config = dict(
    crop_scale_min=1,
    horizontal_flip=False,
    color_jitter=0.2,
    arch='efficientnet_v2',
    norm='batchnorm',
    padding_mode='replicate',
    stem='single',
    expansion=4,
    optimizer='adamw',
    beta1=0.9,
)
Rows from block 4 of a small multi-label image tagger, named by matrix and row number. Rows with one number belong to one channel. Each number is 128 + 32 x the weight over its row's rms, rounded and kept within 0 to 255. All counts start at 0.
After each channel's rows are labels from the 100 images, of 14976, where the channel reaches its highest value: "peak at" is the part of the image that holds the peak. Only what is clearly more common there than usual is listed. The data: seven-segment displays showing three digits. In brackets: how many of the 100.
# convs0: expand 3x3 conv (model.blocks.4.convs.0.weight, 128x32x3x3, each kernel summed), inputs 0-31
# convs1: project pointwise conv (model.blocks.4.convs.1.weight, 32x128x1x1, transposed), outputs 0-31

convs0.10 [ 93 144 122 147  92  94  99  98 175 132 165  96 176 106 172 128 147 133 118  84 150  72 103 105  85 159 112 104 104  56 152 136]
convs1.10 [137 117  45 182 125 189 123 135 118 101 122 196 130 129  96 119 104 144 122  97 111 185 101 113 114 163 119 172 142  87 121 100]
peak at: bottom centre (38)

convs0.119 [121  91 143  66 118 145  80 167 177 116 160 136  93 111 140 180 101  89  59 112 162 135 126 117 104 153 142 179 122  92  98 141]
convs1.119 [131 135 102 135 135 146 142  83 137 209 119 141 162 120  86 128 109 166 138 116 117 117 133 154  98  74 149  47  78 121 163  83]
peak at: centre (47); middle right (45)

convs0.78 [121  97 141 144  98  78 105 127 132  85 163  75 117  97 179  94 179 124 103 108  86  76 108 101  95 174 166 153 127 142 171 123]
convs1.78 [162 155 101  99 138 136 138 153 161 109 103 215 123 149 171 125  65 143 163 197 144 137 123 157 129 160  85 107 129 105  98 149]
peak at: centre (44); middle right (30)

convs0.109 [126 139 146 137 147 182 145 122 138 111 109 139 187 148  71 172 117 140 134 170 162 159  61 100 107  91 152  68 132  77 129 103]
convs1.109 [111  87 155 123 101 151  53 112 119 132  60 138  81 119 152 132 162 148 174 121 112 168 118 141 136  48 100 150 119 117 165 115]
peak at: centre (66); middle left (33)

convs0.89 [ 99  91 134 114  83 133  71 129 172 122 199  97 117  96 125 150 154  91 126  68 128  85  91 104 113 137  99 143  94  90 166 106]
convs1.89 [152 116 102 130 171 154  92 162 108  91  74 163 106 165 185  66 120 164 146 107 122  91  84 113 125 109  84 150 155  86 111 144]
peak at: bottom centre (33)

convs0.115 [ 90 147 154 166 139  88 126  99 155 155 144 115 167 167 157 160 144 189 146 110 117  72 117 122  59 173 116 111  78  92 143 134]
convs1.115 [132 181  89 124 155 154 166 128 137 123 135 188 159 177 117 185  76 150 150 172 157 155 114  95 128 183 127 127  83 133  90 116]
peak at: middle right (45); centre (43)

convs0.112 [180 164 148  81 119  97 170 171  94 182 114 161 111 141  84 121 120 108 182 101 161 130 114 172 159 106 146 164  89 128 121 169]
convs1.112 [122 140 119 138  90 175 133 128 126 153  82 123 134 140 142  93 171  96 127 121 116 241 145 105 123 118  80 110 190 145 155 122]
peak at: middle right (39); centre (36)

convs0.98 [ 91 105 172 151  82 104  97 129 148 162 136  94 130 137 174 115 125 130 177  74 161 138  77  60  99 130 137 111 105  64 135 133]
convs1.98 [106  97  86 181 123 136 112 123  85 147  84 199 136 111 126 113 175 135 158  72  69 152 139 150 153 140 114 152 116 150 161  80]
peak at: bottom centre (38)

convs0.74 [114 150 113 161  85  76 108 119 151 142 142  99 160 108 180 138 150 135 122 107 123  60  80 108  79 177 114 101  90  86 164 162]
convs1.74 [173 173  60 149 124 169 145 137 102  68 120 192 136 128 145  94 112 150 119 123 140 128  76 106  96 173 124 158 156  94 104 160]
peak at: bottom centre (38); centre (31)

convs0.4 [ 67  95 187 119 113 130  89 163 165 114 119 102 119 156 152 159 156 130 121 126 178 125 120  97 137 155 196 140  91  68  90 149]
convs1.4 [102 131 109 150 131 155 190 121 178 136 108  97 147 190  53 135 132 133 116 140 137 142 116 128 107 140 181  92  89 126 178  71]
peak at: centre (59); middle right (37)

convs0.113 [ 99 152 135  99 171  89 110  89 153 179 117 164 142 177 109 219 113 133 112 147 170 149 156 127 105 122 149 113 112  82  87 113]
convs1.113 [111 144 133 115 118 154 144  95  72 185 129 154 159 144 155 147 144 119 172 137 181 126 117 133  89 118  32  95  89 113 144  94]
peak at: centre (33); middle right (26)

convs0.27 [ 55 111 154 121 157 124  85  88 171 140 193 109 122 111 135 157 132 109 134 111 131  98 138  98  78 155  77 174 150  83 146 103]
convs1.27 [ 59 130 122  77 124 110  93 132 153 156 224 105 135  99 105 145 104  79 111  92 111 134 136 125 135 184 117 140 136  92 143 158]
peak at: centre (66)

convs0.0 [ 64  88 169 101 155 127  73 113 140 144 194 103 117 129 162 171 135 125  93  91 119 114  93  89  64 132 141 104 116  97 148 111]
convs1.0 [114 108  98 107 174 141 148 144 125 106 185 142 108 147 103 136  79 106  70 124 115  99 116 121  44 160 138 107  88 116 146  61]
peak at: top centre (55); top right (33)

convs0.22 [ 80  83  96 159 116 171  71 112 194 119 140  99 129 106 111 173 119 170  78 117 155 158 159 129 144 111  93  94 125 101 130  83]
convs1.22 [134 136 127 132 140 147 112  78 100 104 144 108 129 139 106 194  98 172 152  93 150 118  90  88 165  87 108 165  46 106  85 111]
peak at: bottom centre (38); bottom right (34)

convs0.102 [106 112 141 109 111 121 118 169 187  73 135 102 114 112 144 131 165  87 134 116 206 133 149  87 130 105  77 140 168  72  87 148]
convs1.102 [ 80 112  75 123 102 161 126  92 151 165 138 128 142 120 100 126 156 135  98  60  89 172 154 138 151  96 125 145 116 117 185  56]
peak at: centre (49); middle right (44)

convs0.80 [ 77 105 168  90  81  91 109 164 157 110 131 106 114 108 122 157 156  95  90 110 190 144 121  73 118 115 194 123 104  88 108 132]
convs1.80 [150 119 153 125 130 152 148 135 156 135 123  92 160 145 107  83 121  89 163  77 170 123  99 199 105 108  84 110 116  87  93  55]
peak at: middle right (33); centre (25)

convs0.110 [ 85  59 185  83 118 131 107 169 175 114 136  96 103 114  86 140 169  91 143 100 160 137 105  93 147 110 158 145  80  94 131 137]
convs1.110 [159 136 161 142 126  74 120 154 136 121 131  53 128 162  91  62 100 153 169 117 139  94  83 159 178  96  99 126 139 131  83 118]
peak at: top centre (64); top right (34)

convs0.93 [104 142 137  53 160  75 151 185 133 154 123 112 149 139 124 176 130 132 149  86 195 170 172 119 124 138 175 119 121 126 108 166]
convs1.93 [139 130  78 161 116 121  97 131 164 118 167 179 106  72 184 145  81 123  92 166 157 124 103 103 115 154  90 125 130  72  78 147]
peak at: centre (41); middle left (31)

convs0.99 [ 46  68 116 149 169 131 101 123 214 166 124  75 138 107 100 157 116 137 113 122 103 136 127 119 145 115  94 104 108  89 139 131]
convs1.99 [167 142 163 130  95 110 152 104  80 120 157 131 105 147 120 141 120 235 115 113 129 113 106 136 170 118 154 122  57 169 140 102]
peak at: centre (55)

convs0.36 [ 59  97 177 146 126  78 116 136 170 131 124  69 126 148 149 134 130 119 126 107 111 103  98  41 125 153 155 137 111  88 157 164]
convs1.36 [155 161 123 138 144  92 167 132  95 155 149 167 134 132  73 109 155 130 112 122 171 107 139 145 109 107 181  77  65 146 159  56]
peak at: centre (35); middle right (33)

convs0.9 [ 89  82 170  73 113  93  88 137 139 161 130  92  81 126 148 158 142 125 137 100 132 173 116  75  50 140 174 138 106 126 143 130]
convs1.9 [149 136 140  91 180 129  68  91 105 119 128  86 165 122 174 111  80 127 174 187 114 142 120 101  96 138 121 109 104 158  76  82]
peak at: top centre (64)

convs0.124 [118 107 162  91  82  58 128 116 138 155 120  89  95 111 131 150 131 108 120 135 172 166 106  59  73 146 181 159  95 119 149 143]
convs1.124 [125  98 138 112 164 151 167 100 128 120 118  96 165  93 154 118 156  65 197 113 129  94 153 184 118 136 116  69  66 124 115 114]
peak at: centre (77)

convs0.88 [ 59 112 172  97 123  88  82 143 136 127 151  70 106 145 145 160 138 139 110  82 161 133 142  50 105 163 166 146 125 107 134 155]
convs1.88 [129  94  78 167 122 140 184 128 169 115 169 145 119 117  92 127 145  92 132 130 155  93 111 148 128 148 178  64  88 154 148  57]
peak at: middle left (38); centre (25)

convs0.107 [137 152 144 115  98  84 124 118 124 169 108  94 172  86 124 155 106 103 148 118 160 158  82 107 132 168 142 163 133  99 154 230]
convs1.107 [164  59 121 163 142 115 149 201 158 139  70 119 126 110 144  93 175 135 157 127 147 189 146 143 121 112 164  90 157 161 128 142]
peak at: centre (55); middle right (27)

convs0.90 [ 91 119 173  97  71 101 114 173 117 159 150 118  96 131 166  72 159  78 159  59 102 137 134  92 163 109 127 148 105 101 119 111]
convs1.90 [156  89 153 187 135 148 151 155 107 136  99 184 132  92  97 117 136  88 125 126  85 125  74 140 128  93 107 130 137 181 161  53]
peak at: middle right (51); centre (27)

convs0.79 [ 74  97 168  74 131  86 130 152 164 159 124  82 124 129 104 140 165 133 146 114 148 196 153  82 106 116 184 113  79 100 119 126]
convs1.79 [141  93 112  96 121 118  82 147 111 112 137 103 104  71 104 156 123 149 125 122 163 177 140 115 183  70 123 139 129 145  34 160]
peak at: bottom centre (44); bottom right (34)

convs0.82 [134 109 155 144  88 137  90 129 113 117 137  82 129  60 146  79 160 123 169  99 108  93  61 104 148 128  75 129 142 128 189 158]
convs1.82 [153 132 141 181 204 135 137 131 181  98 152 206 140 135  88 157 125 165 150 147 124 105 107 141 157 107 116 163 146 140  75 158]
peak at: middle right (39)

convs0.1 [126 105 174  69 119 128  99 139 157 139 134 152 106 160  99 213 146 112 176 108 177 128 119 111 144 102 103 135  75  82  92 103]
convs1.1 [ 81 142 107 138 208 112 126 176 132 163 106 120 113 148 119 187 145 148 155  99 141  95 124 130  73 158  93 123 119 147 204 131]
peak at: centre (40); middle right (33)

convs0.95 [160 127 110 156  76 125 149 155 145  66 124 137 139 126 198  79 128 143 101 145 134 109 148 121 148 173 188 151  82 142  75  92]
convs1.95 [143 149 110 131  94 179 159  90  87 105  48 117  82 170 126 147 156 148 150 132 153 177 183 129 125  99 129 134  99 128 143  75]
peak at: middle right (67); centre (29)

convs0.67 [ 85 116 171 113 151 128 109 128 179 155 118 165 101 185 166 212 119 107 118  85 162 124 121 113 107 130 132 142  93  65 104 140]
convs1.67 [ 94 152  97 139 171 127 149 120 166 176 120 134 177 140  96 152  92 172  96 145 112 155 153 181  82  86 140  54 114 136 118 100]
peak at: centre (41); middle right (36)

convs0.60 [ 71  85 172  98 104 106  88 147 156 120 125  84 115 120 150 173 180 118 107  86 172 132 107  78  90 106 159 111  98  81 118 124]
convs1.60 [138 161 157 132 188 156 118 149 139 134 130 116 196 164 120 130  74 125 115 128 143 115  86 121  77 115  75 123 135 105  49  85]
peak at: top centre (50)

convs0.46 [ 51  96 150 117 129 118 101 173 180 128 166  95 124  99 128 146 164 125 127  61 135  86 104 102 127 113 133 104  81  66 119 139]
convs1.46 [122 127 122  90 126 100 135 170 164 111 130 112  91 172 102  68  95 120 101 113 170  62  61  94 191 146 128 115 126 110 109 122]
peak at: top centre (63)

convs0.94 [123 151 130 171 139 111 129 132 110 175  81  87 190 106 146 128  78 147 130 139  93 160  87 120 125 156 151 111 158 146 159 219]
convs1.94 [174  99 199 138  76  79 152 139 145 120 124 127 101 139 165 128 136 184 112 167 120 110 104 117 136 131 196  86  82 165 138 135]
peak at: centre (77)

convs0.84 [ 47 106 144 159 120 131  74 102 165 170 179  78 143 109 110 158 156 161 154  85 109 116 122 103 109 134  93 130 117  99 173 102]
convs1.84 [130 149 105 119 147 146 107 110  77 116 155  88  99 134 114 154  50 150 123 104 132  88  45  77 127 123 141 122  60 134 144 135]
peak at: bottom centre (61)

convs0.121 [106 101 174  92  65  97 115 154 142 155 107  91  94 113 119 156 108 126 139 124 144 177 137  87 114 107 163 134  53  95 129  68]
convs1.121 [183 128 129 167 162  89 114 109 132 165 145 111 189 105 125 154 148 116 202 121 109  73  95 194 161 130 119 108 104 113 114 152]
peak at: bottom centre (46)

convs0.91 [ 90 151 164  62 130  98  92 149 127 171 144 104 106 123 114 125 183 101 182  63 165 126 130  99 112  99  93 148 131  84 161 145]
convs1.91 [187 102 123 184 107 118 160 117 121 124 190 150 151 101  62 164 131  89  70 131 129 131  88 159 145 123 135 118 151 188 144 123]
peak at: centre (35); middle right (33)

convs0.38 [131 147 163 129 164  75 104  79 124 151 122 100 126  97 116 173 150 117 149 146 154 121 115  98 102 163 123 164 183 136 168 220]
convs1.38 [ 80 153  79  96 119 143 147 115 177 130 162 121 180  99  97 133  94  70 125 139 131 146 138 138 135 172 100 133 174 123 185 191]
peak at: centre (41); middle right (29)

convs0.101 [ 94  90 153 150  86 124  95 135 186 103 133  61 133 107 135 168 198 137 144 117 184 124  93  65 147 145 137 122 105 106 134 126]
convs1.101 [137 104 109 154 164 130  75 134  89 122 156 147 149  86 133  77 138 124 158  57  97  94  85 157 152 104 104 169 140  86 117  72]
peak at: middle right (31)

convs0.20 [ 92 136 150  74 100 107  74 145 151 153 139  80 122  87 122 148 146 112 156  68 199 136 142  76 134 111 118 131 115  81 118 172]
convs1.20 [127  56 112 190 137 180 187 123 169 106 150 107 136 154  71 153 171 132 130 129 115 135  92 162 156 146 163 111 112 154 144  94]
peak at: centre (35); middle left (26)

convs0.52 [ 74  90 142 100 138  78 117 132 150 122 168  85 120 121 140 123 147 117  68  94 152 146 143  67  74 149 203 124 124  96 117 131]
convs1.52 [135  81 142 135 147 127  89 143 137 117 127 144 125  94 183  44 126  96 169 169 105 119 126 165 153 100  98 115 109  88  97  59]
peak at: centre (49); middle right (44)

convs0.18 [ 97 138 173  67 155  90  98 159 114 136 155 106 112 116 124 179 155  86 107 104 195 139 126  76  96 124 185 124 138 100 129 164]
convs1.18 [126  32 126 165 120 194 135  94 137 111 125 125 145 144 115 113 198  93 118 139 102 142 112 157 128 130  89 104 156 186 123 105]
peak at: middle right (48); centre (47)

convs0.83 [127 155 126 149 108  96 100 114 125 152  76  81 180  83 118 148 133 127 133 127 158 146  61 101 117 138 134 108 142  77 164 213]
convs1.83 [190 125 143 175 158 171 143 128 107  96  61 141 148 109 119 147 174  93 147 176 150  88  75 120  96  94 126 116 163 156 154 141]
peak at: centre (30); middle left (27)

convs0.86 [ 74 157 164 116  79  98  90 134 130 165 126  89 134 142 157  98 164 134 176  82 146 133 108  77 100  92 115  82 109  83 174 120]
convs1.86 [146 117 125 219 158 123 157 137 155 145 146 193 184 117  69 160 122  94  97 115 123 114  65 146 109 147 146 131 120 114 145 107]
peak at: top centre (49)